A small image diffusion model, trained from scratch.
Model: 2.17M parameters, arch dit, norm rmsnorm, activation gelu, patch size [4, 4], layers 8, width 128.
Rows from block 2, named by matrix and row number. Rows with one number belong to one attention dimension. Each number is 128 + 32 x the weight over its row's rms, rounded and kept within 0 to 255. All counts start at 0. After the name is the row's rms in percent of the matrix's.
# v: attention value (model.blocks.2.attn.v.weight, 128x128), inputs 64-127
# proj: attention output (model.blocks.2.attn.proj.weight, 128x128, transposed), outputs 64-127
v.26 089 [116 118 119 132 140 133  89 122 133 140 172 120 126  87 163 119 122 170 124  76 128 148 147 154 210 192 121  98 139 109 124 121 147 133 111 121 111 168 118 139 197 104 129 167 118 120  91 164 115  87 140 132 164  89 102 147  96 106 135  80  89 170 136 100]
proj.26 085 [111 115  84 170 121 121 116 111 170 124 120  89 191 150 116 124 168 108  72  80  85 115 130 160 184 109 142 149 105 142 110 102 150 142 184 166  68 152 119 143 139  76 135 103  70 119 117 128 117  77 105 119  83  79 107 149 116 145 123 101  88 178 161 122]
v.27 097 [156 155 110  67 198 126 143 135 173 100 125 146 147 151 169 127 173  70  90 134 102 143 152 193 107  81 136 137  95  95 110  49 186 130  72  89 138  95 110 182 132 131 131 109 202 125 105 111 143 122 155 150 117 130 145 148  72  64  89  86 133 106 103 113]
proj.27 095 [201 146 152 149 123 149 201 102 158 178 100 157 130 157  85 119 176 102 145 136  85 113 154 116 129  94 120 198 152 156 139  99 106 116 159 173  94 173 127  85 169 187 162 137 132 185 110 162  84 158 160 115 153 117 116  97 127 167 192  69 122 101 162 129]
v.28 098 [170  67 131 111 116 136 116 141 138 145 147  67 161 104 130  70 118 107 155 154 128 192 129  96 141 124 166  55 158 107 114  97 108 133 135 149 131 128 114 121 131 170 118  96 205 121 161 167 204 166 141 193 161 142 144 125 181 117 116 167 124 117 131 132]
proj.28 100 [191 119 114 156  99 181 125 140 141 154 121  97  97 141 168 147 134  96 126 124 159 141  97 122  66 104 121 164 126 142  86 139 181 153 125 159  92 128 120 121 136 164 171  99  70 122 169 110 106 131 129 125 207 148 159 146 130  97 168 151 158 107 181  84]
v.29 095 [146 101 141  91  95 150  86 163 202 155 128 117 133 149 133 117 100 131 116 111 102 142 114  71  41 132 154 178 147 163 117 202  78 124 157 147 128 120  89  70 151  79 173 176 190  98 107  75 150 104 101 194  86 111 112 103 129 152 110 111 167 166 113 111]
proj.29 103 [119 118  81 168 126 148 172 187  93  97 129 125 160 119 125  68 103 111 123 155  78  97 108 125 102  99 159 141 114 140 179 138 155 138 148 143 158  78 106  92  92 155  93 133  91  90  94 165 104 148 125 163  99 172  66 108 160 119 134 102  78  53 151 149]
v.30 098 [ 68 173  98 147  89 123 159 153 130 164 126 152 114 204 130 151  90 167  83 108 112 138 142  90 148 135 164  84 103  89  96 123 119 180  97 140 134 123 128 140 114 115 127 114  78 150 173  60 114 154 107 102 125  62 117 111 174 169 127 136 190 161 114 197]
proj.30 100 [ 97 158 121  85  92 124  88 138 127 139  88  86 114 120 112 132 132 154 109 146 107 120 121 121 143 181 103 176 145 140 110 153 120 164 104 116 146  70 122 128 177 195 156 102  79  79 139 145 170 127 111 122 119 123 115 181 101 105 135 135 160  99 160 106]
v.31 086 [147 156 139 128 176 134 106 147 140 152 123 168  86 150  93  50 123 161 128  70 132 148  85 124 174 106 142 123 164 136 123 166 184  97 118 181 151 109  64  28 124 127 127  86 120 123 165 108 134  94 175 165  55  91 180 160 154 149 171 148 139  89 120 120]
proj.31 088 [ 94 111 119  99 135  90 149  88 116 137 151 143 177 168  95 103 125 145 136 164 167 131 104 168 164 158 118 119 192  82  45 116 129 139 126  75 193 110 131 144  96 159 124 158 135  86 177 128 102 159  95 150 170  84 107  87 140 100  76  90 125 154 129 146]
v.32 096 [138 106 139  91 157  92  89 108 163 189 115 124 113 102 110 125 195 146 123  98 102 146 116  90 122 132 157 139 127 147 146 157 129 181 198 102 152 155 147  69 113  91 128 196 175 148 212 102 117 178 144 183 132 131  86 136 115 127  93 104  90 102 131 159]
proj.32 093 [151 151 138 145 117  66 125 123 132  88 122 166 134  79  60 112 133  98 196 124 117 102 143 138 146 120  85 105 150 169 195 115  80 112 164 121 163  99 135 136 149 130  50 164 186 141 141 140 144  90 134 153 177 102 104 153 122  74 165 122 182 120 132 118]
v.33 095 [ 67 133 113  99 119 144 119 169  98 123 116 215 139 136 144 110 168 118 135 130  71  94 179 148 180 122 114  61 105 103 121 121 169 160 154  98 133 111 139 128 162 110 100 103 141 111 135 134 153 169 198 174 132 114 134  79 117  79 140 137 124  93  90 101]
proj.33 098 [194 107 145 175 117 170 155 112 133 147 111 193 169 143 159 175 132  55 110 121 121  56 136 105 137  93  93 152  98 151 118 145 105 107 108  89 115 164 141 137 130 115  97  85 121 143 177 132 130 176  90 190 129 123  99  93 162 179 194 134 128  77 146 126]
v.34 098 [156 109 120 107 174 131 118 116 105 120  61  97  91 116  93 152 113 133 128 131 110 135 146 115 101 229  85 112 104 143 148 107 134  90  94  93 116  90 142 166 151 120  61 136 121 171  88  81 177  98 135 133 126 150 126 107  90 157 155 144  68 197 164  87]
proj.34 092 [153  89 124 135 137 132 123 108 162 122 131 179  91  84 124 159 112 151 135 129 122 142 172 141 134 169 127 143  61  98 126  89  91 104 191  97 114 159 146 130  98 143 123 122 122 162 116  99 111 145  93 218 144 190 142 171 188 172 169 102  59 104 146 136]
v.35 106 [135 158 165  88 195 141  90 135 123  87 130 150  99 110 114 144 171 207 138 141 140 130  77 123 184  69 105 109  92 161 117  98 147 126 160 179 165 131 130 134 126 177 183 163  91 163 153 156 113  92 152  92 178 143 109 128 157 149 146 140  63  86 154 115]
proj.35 116 [157 150 178 121 119 197 142 183 110  92 105 162 135 120 126  84 107 168 132 122 124 146  77  67 194 135 147 161 117 134  98 138 110 143 153 163 145 175 153 112 144 125 173 153  71  77 133 132 132 147 145 122 125 173 131 111 120 108  80 147 108  67 167 106]
v.36 100 [144 195 113 147 141 136 154 156 122  68 131 135 107 188 128 201 106 212 102 135 108  75 188 122 185 146 102 141  67  99 132  57 117 154 111 100 123 169 127 147  72 125 108 113 137 116 185 109 151 167 167  86 134  95 147  89 110 161 160  98  46 101 157 163]
proj.36 102 [116 136 103  99 145 200 139 124 144  99 178 144 119 106 106 139 149 143 109 134 132 151 100  97 128 170 188 187  56 172 111  91 157 138 158 154 107 154 154 146 174 211 138 132  20 129 122 134 153 126 137 159 123 167 100  88 104 134 146 113 143  99 158  87]
v.37 110 [158 142 146 120 124  89 178  94 195 103  82 172 155 110 114 130 201 137 151 131 114 148  94  66 181 143 163 115  59 119 138  69 199 168  86 185 120 116 107  67 108 200  94 112 121 160 170 124 146 147  71 136 114 104 119  44 133 154 100 180 122 107 137 137]
proj.37 115 [100 125  88 134 142 158  76 167  74 135 112 193 153 140 114 176  79 156 142 107 135  69 110 159 117 125 160 165 127 152 205 140 147  88 122 104 123 114 102 126 154 122 178 154 119 101 100  89 166  58 138 156 101 206 156 123 138 121 166 122 151  85 152 125]
v.38 102 [152 102 163 115  86 158 110 143 153 119 152 135 127 119 106 108 117 135 123 146 135 148  47  95 218 106 101 154 108 196 138 105 157 128 122 126 119  35 117  90 134 136 129 163 101 105  50 165 122 184 139 162 114 126  88 164 132 112 173 150 168 185 142 159]
proj.38 102 [137 134  81 135  87 147  91 150 117  77 142 118 153 158 110 177 134  84 123 149 113 110  77  72 119  87 112 141 150 102 176 153  94 185  86 115  84 113 105 119 155 159 133 138  84 101 152  89 123 116  81  91 145 160 110 164 110 117 154 133 121  96 155 134]
v.39 118 [114 162 159  81 123  70 165  47  81  84 143 115 128 146 113 199 143 154 120 130 121 119 107 194 119 153 108 166 100  55 166 106 126 126 111 122 119 116 150 148 150 138 132 145 160 175  49 151 153 145 116 104 117 110 197 167 109  86  73 165 149 138 162 144]
proj.39 118 [ 86 138 128 159 140 105 119  83 155 152 164 125 124 109 103 167 140 154 151 101 164 148 123 142 117 115 115  93 168 112 107 119 153 123 101 206 142 166 109 142 134 110 128  97  80 130 123 134  85  91 141 111 197 189 116 114 124  95 133 160 155 184 191 108]
v.40 109 [150 184  81 110 159 147 122 169  63  93 127 122  88 120  88 130 115 106 144 127 124  94 144 135 163 142 159 109 122  98 133 127  63 170 116 123 120 137 127 147  77 113 148 104 170 124 202 111 145 167 133 132 138 124 162  83 108 181 103 128 143  97 198 170]
proj.40 115 [160  96 144  78  69 138 135 131 177 152 117 161  94 104 117 133 160 109 170 114  70 107 138 107 129 158 164 147 137 134  56 112 141 141 130 131 161 185 116 125 108 123 106 145 188 175 110 136 109 174  60 178 181 146  84 106 152 179 156 129 135 116 135 150]
v.41 099 [115 104 169  77  90  62  76  86 139  80 115 114 155  59 117 110 172 153 121  89 175 182  89 113 178 113 145 147 129 136 107 168 145 163  89 147 147 139 120 105 156 120 134 131 129 129 113 148 167  83 154 152 135 115  61 150  94 126 163 185 124 197 115 163]
proj.41 097 [153 166 127 171 131 152 105 155  97 152 114  99 138 109 121 164  98 130 125 115 189 116 162 164  70  79  85 124 125 146 135 152 119 133 110 101  49  84 145  96 165 159 150 103  74 127 125 138 129 190  79  98 110 164  97 194 104 118 180 115 145  90 193 103]
v.42 110 [121 110 179 140 156 161 131 163 165 160 181 148 129 141 128 135 174 100  83 186 160 145  95 143  87 136  84 119  71 118 130 111  93 153 123  93 115 105  96  51 135 187 169 120  51 132 105  89  87 183  79 104  78 105 134 154  83  94 106 157  86 132  81 131]
proj.42 110 [ 84 114 125 121 151 123 147 176 110  79 166 136 135 129  98  69 108 156 154 121  79 101 102 106 175 127 167 118  93  87 158  82 132 133 158 138 150 121 149 174  96 117 125 168 147  93 127  98 111  69 208 140  30 105 143 119 158 111  86  79  66 140 118 112]
v.43 104 [ 94 125  88  75 128 185 109 114 100 134 163 177 134 141 159 155 115  97  68  97 183 185 137  45 153 122  35  67 164  91 125 100 164  91  88  67 115 174 160 206  84  68  97 106 122  94  77 140 165 112 149 138 119 145 132 170 126 123 120 108 124 109 135 152]
proj.43 101 [127 114 116 147 157 175  98  81 161 105 134 118 145 141 129 169 136  74 133 135 116 148 107 114 189 156 154 180 119 122  85  90 101 125 186  76 100 210 149 160  81 155 148 109  91 140  92 108  68 129 127  81 128 160  97 107 142 139 158 144 107 147 159 113]
v.44 094 [106 150 159 179  91 125 152 125 130 112  66  74 132 139 106 144 105  89 129  61  90 145 103 117 121  51 116 101 112 180 100 166  77 139 151 138 117 175 153 119  69 129 150 112 134 113 143 148 113 157 135 163 164 148  94 205 149 143 110 159  87  80 124 198]
proj.44 092 [157 119 146 128 122 135 162 210 151 137  88 117 144 111 119 139 169 122 188 125  92 120  99  82  82 148 117 127 189 135  93 145 215 155 175 146 135  87 107 145  78 104 161 114 171 141 117 109  76 145 159 110  73  97  77 127 151  95 119  99 135 132  77  84]
v.45 100 [124 138 119  98 106 153 170 174 165  94  39 144 137 167 185  76 161 138 142 119 229 131 109 129 160 115  65 137  86 160  93 117 115 118  83 122  91 174 120  97 160  94  85 151 123 122 152 129 154 150 130 153  76 140 127  95 147 141  98 158 106  37 142 113]
proj.45 097 [171 111 105 154  83 104 158 135 133 129 130 138 114 137 145 114 141 123 110 182  63  99 118 108 155 140 117 168 137 142 104  96 155 133 134 113 167 131 112 143 144 215 140 166 104  96 143 114 137 162 154 103 170 180 119 107 135  80  91  92  67 132 180 152]
v.46 110 [ 36 137 124 129 109 134 146 111 121  96 121 150 111 181 130 130 172 122  87 142 151 200 141 120  64  61  92  85 104 191 135 139  98 159 171 166 145  96 173 170 132  99  88 146  87 132 169 150 119 139 142 164 126 160 110 155 153 100 142 136  93 118 128 186]
proj.46 101 [150 136  76 190 129 157 169 172 128 128 153 170 189 102 146 151 148  94 164 143 128 102 155 105 161 118 163 158 103  99  73 115 152 137 138 129 113 124 167 113 101 121 105 152 154 116  68 124  78 215 133 129 122  46 102  83 104  98  99  93 100  85  87 167]
v.47 121 [147 132 119 141 134 148 164 149  78 116 116  83 157 135 110 100 110  84  74 187 108 167  64 128 163 119 126 112 105 190 138 116 120  96 128 127 152 137 108  99  67 157 137  52 184 135 137  74 132 159 149  87 120  54 110 135 135  99 143 118 185 105 159 160]
proj.47 124 [139 114 134 131 153 119 101 162 199 102 160  69 125 157 127 189  96 129  98 157 123 143  86 110  90 180 109 137 149 143 173 160 186 136  98 103 158 164 140 166 117  58 132  83 133 123  96 122 145  83  87  57 142 158 143 115 115 172  91 172 190  95 113 116]
v.48 105 [156 182 110 149 143 168 150 181 133 132 107  95 135  85 135 150  89 150 123  54  72 122 141 104 121 186 148 196  80 139 126 180 120 100 108 137  92 108 126 167 120  88 166 187  82 152 111 133  97 109 139  84 136  59 154 115  87 116 121  92 106  90 196 108]
proj.48 106 [114 130 127 106  86 122 153  80  77 126 111 105  80  73 117  72 168 144 102 104 120 131  94 148 128 178  96 162 145 159 104 138 116 140 157 133 101 101 106 113 132 205 136 126  87 153 142 130 157 151 173  89 129 149 144 132 171 100 137 133 119 158 129 136]
v.49 095 [138 144 124 102  87 108 138 155 107 156  95  87 149  82 150  62 117 124 104 161 123 149 104 109 137 133 134 131  97 124 139 109 137 160 123 111 111  59 132 175 133 128 151 109 188 109 106 118 157  98 136 190 141 143 132 120 149 103 131 133 131 197 203 134]
proj.49 101 [111 133  64 136  97 178  38 112 131 147 140  45 119 133 133 165 107 130 149 129 147 140  92 105  50 133 130  98 103 139 155 144 139 162 141  75 149 144 116 153 185 128 179 160 146 114  72 162  99 143  76 139 112 197 128 180 164 158 135 149 101 108 134 193]
v.50 107 [110 146 109 118  18 146 156 114 131 150 177 142 138 187 163 186 109 130 119 133 102 119 142  96 157 117  98 194 124 111 144 124  75 112  74 131 133 136  98 135 182  60  92 130 133 177  87 119 201 124 131 177 102 124 115 127 113 109 155 111 122 162 135 111]
proj.50 109 [ 96 145 158 130 160 114  82 104 129 146 141  63 150 147 148 186 122  91  90 119 162 187 153 139  35 141 158 126 132 132  92 166 159 136 196 111  49 116 115 106 125 178 154 136 104 116 152 138 122 160 103 161 152 181 137 149 150 110 153 105  88 229 172 120]
v.51 110 [154  71 116  76 170 147  75 167 102 121 140 123 135 161 127 100 170 125 113 144 112 164 126 123  87 109 113 251  96 156 135  84 156  79 102 160 131  95  49 134 145 121 144  96 130  86  86 125  78  80 154 165 106 180 108 116 153 156 146  84 114 102 139 150]
proj.51 114 [136 124 108 119 153  90  85 148  84 154 146 103 135  91 132 104 113  46  85 114  73 115 132 115  84 157  92 114 172 119 154 121 123 125 124 117 178 171 108 179 111 149 140 155 166 153  85 131 140 116  96 122  89 194 127 112 104 131 100 150  22 116 110 113]
v.52 101 [169 112  80 111 174 136  20 156 120 111 146 130 110  67 155 105 105 116 135  78 165 167 174 105 178 109 109  73 135 103 128 165  81  94 138 147 129 149 144 134 114 132 113 123 159  86 159 171  95 146 125 140 147 187 133  88 100  92 137 111 100  91 135 126]
proj.52 097 [186 142 134 149 155 144 145 216 164 115 100 191 113 155 132 128 149  92 164 117  70 109 156  93 190 124 117 158 113 140  95 106 115 143 146  95  41 181 145  97 157 130 123  95 117  94  91 162  86 133 166  64 144 170 119  55 138 132  98 123  60 124 144 139]
v.53 117 [ 83 167  75 124 148  66 154  92 183 172 115 114 135  83 163 190  95 171 119 119 191  99 136 142 144 135 144 117 115 105 170 174 100 168 162  36 122 161 123 167  93  89 141 150 132 123 133  89  71 133 120 109  78 105 140 165 107 135 133 131 133 166 133 141]
proj.53 117 [102 179 146 169 157 167 140 125 110 117 146 119 114 147 103 133 207 182 161 144 119 113 102 144 109  68 110 159 161 107 151 143  96 115 184 136 111 161 129  64  89 134 145  94 147 110  59 147  72 145 144  74  70  98 141  87 130 148 138  95 157 143 141 120]
v.54 119 [107 134 143 177 111 133 164 154  93  75 118 110 149 109 120 136 103 104 108 159 140 125 141 168 120 118 121 174 148 186 153 109 196 121 159 118 139 132 167 135  96 165 145 124 102 116 132 113  42 138 162  77 170 158 102 120  81 116 142  98 154 136 129  77]
proj.54 122 [184 116 142  82  90 104 153  89 150 128 122  91 115 124 113 122 144  96  88 147 221 147 120 124 167  94 156  71 130 159 145 134 131 122  71 163 151 106 181 104  72 120 131  77  29 120 147 126 108 108  95  81 152  92 113 150 179  96 149 144 135  95  85 130]
v.55 098 [123 145  98  45 145  78  51 136 126 124 111 137 129 169 119 148 124 181  96 102 178 137 183 142 108 134 161 184 236 113 103 137 185 105 121 105 117 122 181 116 141 164 108  90 137 126 148 154 189 107  92 116 104 137 111 158 176  67 157 122 129 135  93 156]
proj.55 092 [153 137 146 142 127  90 147  81  93 134 149 168 144 137 140 145 107 111 176 135 163 140 161 128 132 133  81 108 117 125 177 110 116 110 117 145  90 109 133 154 129 114  83 180 160  87  89 111 186 152 151 123  92 141 141 114 146 137 117 164 133 178  78 123]
v.56 101 [126 127 197 154 117 161 154 178 161 208 125 105 130 106 128 133 105 140 123 125 136 122  96 135 133 101 135 104 138 193 130 146 115  97 105 100 100 135 103  51 129 127 101  86 148  83 118 145 123 130 139 140 116 158 189  94 119 124 141 222  80 178 111 142]
proj.56 101 [103 110 114  90 122 156 134 130 181 113 149 120  75 112  98 170 160 125 167 112  60 143 135 135 157  92 154 169 151 123 135 142 118 107 149 178  93  78 107 114 125  97 163 110 103 101 115 135  91 111 108 112  85 164 106 153 210  95 118  92  65 141 158 137]
v.57 110 [104 162 117  97 178  84 114  98 161  94 137  67 166 106 148 119 150  97 142 125 101 150 160 185 120 119  82 165 116 141 117  57  69 176 146  89 165 171 193 149 124 142  99 127 143  89 121 128 148 131 138 179 159 173 124 117 176  83 140 142 126 167  62  63]
proj.57 118 [163 110 142 190 163 213 174 175 128 163 123  78  83 110 139  91  83 133 119 121 183 128 151 159  31 125 122  60  66 131 194 134 139 134 102 118 120 127 173 103 116 112 138 115  88 173 130 116 115 145 152 104 149 167 167  96 107 119 182  91 102 121 105 130]
v.58 101 [ 99 165 163 135 151 112 156 108 148  92 151 167 195 129  89 158 195 141 106 194 106 120  93  88 151  93 124 191 129 168  82 113 145 149 154 129 129 195 139 145 106 165 154 132 137 101 114 142  24 104 117 127 112 145 146 105 123 128 174  89 138 101 134 107]
proj.58 097 [129 127 165 154  68 126 175 160 115 155 124 186 100  90 153  80 121  81 160 128 136 100  90 154 113  99 157 137 199 145 158 101 161 118 127 177 170 130  87 115 130 178  64 153 117 136 144 150 128 183 146 123  86 138 178  50 112 141 132 101 158  85 112 112]
v.59 108 [ 84 128  90 151  97  99 148  35  61 138 162 107 116 155  81 169 156 159 137 104 118  48  96 133 110 154 122 161 109  79 121 143 131 157 133 105 114 136 107 135 126 108 164 154 152 133 183 147 111  94 141 182 154 132 141  80 128 149 103 186 118 183 150  87]
proj.59 102 [114 138 121 135 108  99  76  99 104 145 124 116 120 113 135 150 146 134 181 134 147  95  87 142  74  83 123 134 150 125  77 119 110 108 136 110 105 103  97 116 155 127 135 157 137 111 104 101  95 214  51 181  94 166 111  94  95 163 140 149 196 163 127 137]
v.60 116 [127 142 111 103 190 128  70 104 141 154 151 152 115 158 138 142  69  98 118 142 160 158 155 132 158 128 104 124 147  66  81 113 216  90 125 156 126  95 120  60 163 158 126 129 113 116 100 112 131  66 172 114  91 155 105 158 128 121 123 114 181 148  89 121]
proj.60 103 [ 71 134 135 126 178 125  80 109  83  87 148 158 113 118 123 108  52 149 130 146  77 155 171 131 149 102 155 170  68 125 182 167  85 148 137 146  74 150 132 146 112 112  89 169 103 151  93 136 126 121 160 135  48  67 163 139 147 153  80 157 128 120  88 113]
v.61 100 [137 142 115 138  71 156 108 113 129 113  88  91  93 123 136 121 117  85 166 133 145 111 163 147  80 147 106 148 138 115 145 101 107 123 153 183 114  88 138 105 176 120 155 129 164 113 149 148 186  99 123  77 169 159 136 181 164 134 144 205  49 145  78 149]
proj.61 098 [106 145 130 103 118 115 124 121 163 111 146 158  96 102 148 121 154 132 103 159 184 163 127 108 133 169 126 131  63  59 125 124  82 138 142 119 141  91 160 158 157 109 119 121 100 124 139 138 157 165 147 172 196 154 102 148 135  71 121 121 100 141  80 108]
v.62 118 [154  83 117 114  71  98 122 118 102 131 197 122 136 127  96  71  85 169 127 117 112 145  66  79 125 105 192 134 142 149 144 116 187 139 125 154 121 124 143 207  33 175 117  95 151  98 159  76 119 145  85 179 148 131 112 161 132 188 149 106  68 136 124 123]
proj.62 113 [170 152 123  31 108 136  75 104 134 121 158 154  80 130 140 109 146 115 166 138 151 179  92 111 113 136 124 103 182 161  69 128 116 100 142 112 121  83 127 147 102 112 156 111 162 124 109 130 120  55  58 176 116 161 135 139 117 110 119 131 118  76 130 136]
v.63 112 [ 81 137 158 102  70 179 116 102 138 132 168  99 128 143 131 172 135  91  83 120 128 167 140  92  86 153 114 113 142 125 124 143  75 102 111 219 144 145 155 180 159 155 137 193 124 105 132  88 192 130 178  85 162  95  96 124 131 102 140  97 130 126 132 127]
proj.63 111 [ 91 131 102 124 159 127 113 175  95  84 137 122  86 141 153 123  59 133 115 117 182 156 136 130 110 213 144 124 102 155  86 149 120 133 163  67  95 150 143 151 132 160  84 176 126 125 186 181 183 146 132 123 123  55 139  97 125 176  80 140 200 165  71 160]
v.64 087 [168 137 144 179  95 106 112  88 131 133 121  93 103 113 113 121 150  95 151  58 141 143  69 154  58 147 145 114 150 201 141 107  65 108 138 155 145 140 136 155  93 152 171 136 192 122 135 138 115  68 121 153 121 107 130 163 141 156 174 165 117 159  93 136]
proj.64 087 [140 120 118 166 124  85 164 113 126 135 119 165 152 133  94 131  91 136 169  84 144 140 157 151  86 126  97 110 127 142 164 152  91 130 118  95 125 107 135 103 111  82 120  63 135 151 132 168  98 143 131 150 147  94 147 143 174 160 169 131 143 159  70 136]
v.65 095 [133 125 157 136 120 115  78 157  96 132 104 120 100 157 129 116 120  98 102 119 165 161 129 164  99 117 105 205 136 175 126 139 136  89 188 135 141 172  59 107 124 125 148 115 126 135 139 166  68 113 149 114 198 157 102  94 129 121 183 126 162 139 183 133]
proj.65 094 [122 119 120 153 156 169 104 206 103  64 134 148 102 128 143 144  92  87 139 115  69 110 142 110 136 112 124 142  92 136 111  82 179 149 165 151  81 181 134 125 123 150 141 182 157 119 122 151 117 199 154  99 107 111 144  85 125 159 111 125  91 138 123 146]
v.66 095 [186 166 104 110 147 111 146 101  84 129  91 103 160 134 135 138  85 156 154 182 137 149  86 129 141 114 165 109 115 100 119 107  94  84  86 154 130 114 105 179 111 137 128 131 154 116 142  85 178 124 157 153 170  66 125 156 192 121  76 143 109 130 232 124]
proj.66 102 [107 148 145 151 130 104 101 111  61 147 155  83 134 139  98 150  98 142 103 125 181 152  88 194  62  64  93 160 151 101 136 171 173  99 157  95  79 123 107 129 136 161 191 169 162 132 111 133 160 152 146 111  72 114 140 133 148 127 154 103 203 133 139 134]
v.67 095 [121 117 146 132 107 129 109 160 134 124 177 133  88 112 182 136 112 123 199 102 202 164 117 106 117  90 117  50 171 113 151 132 135 147 166 126 105 153 145 142  68 162 139  81 141  84 137 132 192 175 131 139 202 103 124 167 123 115 156 200  85 154 147 133]
proj.67 094 [102 157 139  89 142 135 135  12  87 108 158 128 125 118 183 107 116  46 131 130 127 138  99 123 198 115 116 172 155 142 180 103 173 125  93  95 105 112 109 143 142 187 120 195 149 142 132  93 147  96 154 132 135  97 132  99 123  79 131 138 116 170 170 107]
v.68 088 [103 150  95  67 176 147 113 146 191 140 148 118  99 111 159 102 116 117  95 115 186 187 114 128 153  50  91 109 127 167 142  75  99 144 118 162 130 164 131 102 126 118 134 134 144 114 159 130 117 120 126 143 121  94 121 139 132 156 112 144 123  94 148 195]
proj.68 088 [136  87 137 142  92 143 151 178 172 191 105  59 124  95 148 119 127  88 134  69 153 142 141 118  76 132 124 106 140 170 137 129 190 140  92  80 193 189 134 132  91 129 140 113 147 135  94 146 109 129 120 114 160 119 142 109 105 161 120 113 103 105  88 101]
v.69 086 [107 127 166 118 148  87 124  92 166 137 106 183 103 119 102 163 167 121 156 126 203 119  96 124 144 116  91 141  90 195 146 127  96 144 164 104 131 109 105  91 137 105  84 128 115 132 139 155 157 151  98 143  94 167 116 116 118 108 142 139  76 157  52 170]
proj.69 085 [166  89 146 113  99  99 135 112  95  90 100 150  98 112 146 101 167  70  94 141 162 104 111  91 190 141 145  88 113 139 127  97 142  52  79 152 120 136 146 176 116  95 139  88  53 118 121 126 180 141 108 119 207  75 179 108  67 149 159 137 117 140  50  82]
v.70 103 [163 200 103 153 104 139  94 147 139  82 114 143 108 168  97 105 125 123 105  65 181 145 114  90 211  82 111 104 141 167 147  90 137 111 112 183 124 139 111 169 108 133 107 126 139 146 168 126 156 103 123 147 175 120 119 162 135 152 151 133  54  91 134 192]
proj.70 102 [ 87  97 115 141  99  95 151 129 123 129 122 161 127 142 109 174  77 117  85  88 101  86 153 173 181  91 151 153 149 132 145 123 166 119  91 161 133 147 127 152 170 167 155 157  70 174 114 115 144 100 132  91 135 145 123 131 121 124 135 109 143  88 196 125]
v.71 091 [143 115 141 120 125 120 143 186 119 153 106 111 110 150 120 143 148  88  55 127 139 114 115 184  98  97 122 122 119 105 173  77  62 183 154  95 129 128 127  78 187 141  92 109 160 129 110 136 131 179 111 111 130  86 163 137 117  87 114 219 121  91 114 135]
proj.71 093 [198 143 169 143  79 147 156 116 127  86 123 148 132 125 128 103 118  10 119 129 153 118 110  97 143  98 101  90 174 132 144 111 116 160 148 121  65  88 137 110 162 113 164 130 166 153 135 152 144 152 159 138 187 118 112 128 171  83 147 139 115  76 104 111]
v.72 099 [134 113 101 124 145 102  91 106  93 148 142 166 148 152 151 149 129 119 154 146 107 156 107 120 182 105 175  58 125 143 104 153 173 149 118 107 161 165 127 109 118 125 140  84 172 111 175  88 141 122 143 139 146 118  90  56 173 135 162  83 189 131  94 106]
proj.72 103 [ 96 145  95 153 160 113 126  62 157 188 129 104 122 145 100 137 120 154 117 137  95 147 146 156 127 125 126 119 131 155  73 118 144 127 113 121  95 125 154  89  83 130 136  86 136 120 156 143  78 143  77 130 152 104 112 115  96 142  84 141 169 216 209 165]
v.73 103 [126 161 144 158 143 142 130 158  80  96 131 136 163 182  92 130 101 144 180 123  93 113 131 115 182 119 146 163 148 101 130  97 176 142  79 115 102 101 126 235  93 155 139 138 188 137 150 123 147 125 147  98 179 134 112 131 172 179 153  66 111 152 197 168]
proj.73 101 [ 65 159 114 114 124  73 112  91 158 130 131 139  69 135 143 134 132 211 133 116  54 114 142 164 121  70 136 205 200 122 127 142 147 147 101 106 104 108 124 130 152 136 139 142 138 144 118 157 109 103 154 129 106 174 129 146 160  89 151 117 128 173 255 134]
v.74 115 [109 153 147 104 101 127 212  95 121 101 153 143  87 231 133 112 154  80 134 157 137 110 144 142 168 147 108 102  96 127 105  94  98 142 111 142 115  68 139 132 174 115  87 151 139 182 122 134 144 135 135 102 123 115 102  71 113 132 150 176 117 118 158 158]
proj.74 111 [142 138 154 102  65  93  94 146  94 148 157 193  97  81 139  90 110 149 146 117 102 125 126 117 188  90 135 146 183 118  71 108 152 140  87 132 147  82 128 117 170 124 181 157 116  88 106 130 169 118 115  94 112 169 137 100 123 109  98 164  88  71 185 175]
v.75 105 [138  78 173 138 101  84 125 121 118 163 130 116 204 156 117 120 142 163 112 102  86  92 115 108 139 169 132 167 137  98 115  79 225 143 117 128 103 152  85 129 111 187 114 128 103 144  96  66 122 119 106 155  95 152 174 166 145 146 126 103 139 139 110 148]
proj.75 098 [110 183 146 171 144 121 132 100 155 144 137 140 176 159 139 139 148 186 156 134 158 146 140 134  96 187 138 163 149 148  76 128  31 127 184 135  85 101 146 121 114 159  81 123  90 125 161 130 115 138 156 134 161 141 121 194 156 151 123 140 186 190 162 147]
v.76 091 [156 118 121  78 123 135  97  98 113 108 113 130 170 162  99 209 131 127  90  73 110 149  91 100 131 131 153 101 118  62 189 160 112 116 117 117 121 136 113 182 118 116 167 126  89 146 101 144 124 189 147 138 132 124 113 144  75 134 121  73 201 153 200 167]
proj.76 088 [ 91 180 114 104 141 116 130  67  80 132 158  74 118 124 105 174 138 146 147 150  95 154 169 136 130 112 125 145 146  86 196  99 173 105 130 118 137 168 121 122 114 114 174 141 141 137  90 146 118 146  89 133  50 119 151 127 122 152  89 117 136  81 123 134]
v.77 104 [162 163 118 144 144 155 146 227 136 105 112 181  98 154 118 119 147 153 100 155  87 104 106  98 133 160  86 125  86 117 162  87 135 111 136  87 113 114  65 120 126 102  84  75 116  92 121 124  85 166 126 130 112 127 124  84 134 131  94 160  83 139 181 156]
proj.77 105 [136 125 120 107  71 121 141  93 141 116  99 141 146 113 123 104 187 111 119 104  77 165 115 144 179 109 166 193 138 143  89 102 168 116 184 118 107 171  87 109 152 183 111 122  47 159 168 146 132 141  83 128 115 144 123 122 152 159 129  96  84 126 142 105]